config = dict(
    model='contrastive image-text model',
    horizontal_flip=False,
    vocab_size=28,
    embed_dim=384,
    encoder_arch='resmlp',
    text_encoder_causal=False,
    text_encoder_norm_position='pre',
    optimizer='muon',
    momentum=0.98,
    batch_size=256,
)
Rows from block 6 of the text encoder of a small contrastive image-text model, named by matrix and row number. Rows with one number belong to one neuron. Each number is 128 + 32 x the weight over its row's rms, rounded and kept within 0 to 255. All counts start at 0. Numbers have three digits each. After the name is the row's rms in percent of the matrix's.
After each neuron's rows are labels from the 100 texts, of 14848, where the neuron reaches its highest value: "fires on" is the input token at the peak. Only what is clearly more common there than usual is listed. The data: rendered made-up planets. In brackets: how many of the 100, against the usual share in percent.
# fc1: MLP up (text_encoder.blocks.6.mlp.fc1.weight, 768x128), inputs 0-127
# fc2: MLP down (text_encoder.blocks.6.mlp.fc2.weight, 128x768, transposed), outputs 0-127

fc1.179 082:128128128128050128128128128029087128073178128075128128128090128128128128128212128128186128128128128212128128128128128128128087128128096128128175128128078128128128128171128079155055128128128169071059128178128128128128128128128128128198128128128128128075128128128216128047128128128128128128128128128128128171220128187128128128128128089128128128128128174092128040128167128166060128128128
fc2.179 073:128128128128128128088161128128128080128128038179183128128128080128128128128128128128128210069128128064128176128057128128181128128128128128128128128065128075128128128128128206128128200128128061178128128128128128128181128128128128051128128128128128128128128128128086128128128031128128128208188020128128128031128128128128128078128128177128128128128176128170128128128128128128154128128128
fires on: "," (100 vs 8.8)

fc1.456 081:175128098128128128164153128093045128069128059128128128128061128128128128178128057128128128066196162128168128151128128195128128171128128178128068128128071128128128074199177128128128128168128167128128128166128128195073150128128171128128069128167058128128208128128109128128128128128061128128128096128072128199128128128128058128128171062128128128128128128128128128128078128128166128128128
fc2.456 061:128166128128128128060128128169128128128128201128128177128128128128128069128128214128176128206128039128128128128128128058128128070128128085080128128093128128128128128068128128128128128076128128128039128069128071055128128128128128128128210128072179128128128176128205128128128128128128128128199128128190128081128128128128128128128128128128128128128128128180083128128128168128058128128055
fires on: "," (100 vs 8.8)

fc1.455 100:128128128128004128128128128128191174002163128128128128165128128128128164128090128128128128128200077128128128085128128128052170128128128183128065128128128128181166128128128166128128128128128128128128128049128128128172128128169128128194186128128128128128201128159128128128128128105128128128128128052128087128164128128076128128212128166128128128128128128128096128058128196128128128128067
fc2.455 063:128128074128128128128128128128128128128128128128195128128128128128128128128128128128128128048128210128128073128128128128128128223128128128128128203128177204090128128128194128128128201128128128128128128128128128128128215192128060128128128128128128128043128202128084128202128128226128128128128128128128128128128128128128128040128128128128128128128128128128128128181016065128128128128128
fires on: "," (100 vs 8.8)

fc1.317 092:128128128240128182128128065128025181128128128128052077128128128128128128128171128128128128128128128211128128157178128203128173128128128174128128128128128067128128128184128060074128128155128128182128128128128128199070128128128128128128128128179128128088073128099128168128128128128128084128128068128128128128182128128074128128128128128128128128225128128128128050128166128128128128189128
fc2.317 099:128128085128096128128128128128128162084128064128176128128128128128089093128128128175095128194185193128062170128007128098128098128128176128128128184128172128128155128128093128128128128099128128173057128128078128166128079128128128128128128128128179098084128128128240128161128095128128128128128128128128094128128162128161045099195128128128128128128128177094128163085128157208128128055128
fires on: "," (100 vs 8.8)

fc1.368 102:128176128182128105082128128128037128170128128128128050128198128128128128128128066128128166082171128128128128128128165128128014128128128128128128128128094128199128092076128128128128128201128128194128128197075128128207236128128128128128128128128128128128128128128087128178174128173128128157128128086128177128128128128128167128128200128128128087128128043128086128092128128098128128128128
fc2.368 069:128128128128128128176128128128128128128128128128128223128128099128128128058128128128065045128070128128128128128128128128128232128220047080051128058128182128128128128128128128128128128051189128128128175128128128128128128128128128128128128128128128128128128177051128128128128128128128051128128128196128128128128128128128128128074128128181128128128128199128218128128128060128189128128128
fires on: "," (100 vs 8.8)

fc1.420 186:128128031128162209099185067128164128128128169128184128128128128128128128128128128128128109128164049128128128101078154128086151088128128171051163128128128128160128128128087128089153128178128128166106128173128128128155174172128176128154214115128110068128089128102128091128128128128153128036065128128128089087128128100128128128128128168158071128169128128128128128128128128088084176128024
fc2.420 173:165128128128128128128035209128172128128128067128079128093067128128128155101128128128174128092128128128128100128156128097128128162184128128156128071128128055128172128128148128128128173128128128128156128058128128091128128089032044128103128128128128205128176128128128128128128128035128128184128128128128128128187128173128128128128128128128128128128128066128128151066158128128167064197202
fires on: "," (53 vs 8.8); "lava" (47 vs 1.7)

fc1.427 055:128128128128128047128128128038128128128128180128128184202128128128128128128128128128128128128128128128128076128128128128128128128128128084128128051128128128128128128172082193128128128194128128128128128128175128128128128069185128040128045203128184128128128128064128128194128128128128062128074128128128200128128128128128128128220128128128128128128076128184128065128128128128228128128128
fc2.427 060:128128067128128177128128128128128128128128128177222128128128128128128128128128074192128128128204128128088210068128128128128128128128128225238128128128128078128128128128128041128128128128128128052128203128128128128128128128128128128128128073128046128128128128128128128128080128128198189128195128128128070128078128128207198128128128189128128128128128128128128128128128128128128128128128
fires on: "rings" (100 vs 4)

fc1.266 074:128128128128128128057128128067212128128128078128128128128024128128128128128128128128128074128128128128128128189128128128128128128128128128128177128040244045128128196066128128128190128170128128128075128128194164128128128128128128128128071128128128128128128128128165177128128128128128128180067128128128128128223128128128128128165070204185082128128128128128128067128128128128128128128128
fc2.266 078:128128128069128198128043227128128128128128128128128128128128128128045128128128128128128128128128128083128074052128128128128128190128128128128177128128128128181128039128203128128128187128128128128128082128076128128128128128128128128128128128128128128128128128128128128128184203197128128068227128128128178128128128128128128128128128061128128068177128091128128128234128128128194128128128
fires on: "," (100 vs 8.8)

fc1.655 087:056128078128128128128128198128068128168128255128159128128128128128128078128128128128128128128196128177128128128128128128062078128073078078128168128128128192128128128128128157085063128128128128128128128128128128128128128128128128218128072128068128128128128095055128128128128128128128128128128128128166128128128128128128128128128128128128128128167128059128051128189168128090128128158128
fc2.655 094:128128166128128128128128077184159128128128128173069128194178128128128054128128128128128128128128128128128128128128128128092184169128201128128048128168084128062047128128068048128128128128128128154128128177128128128097128128128128128128167095128128128128085128128160068128128176128204128128128128128078128183128128128226128128128128080062162128128128128128179128128093157071195128207128
fires on: "rings" (100 vs 4)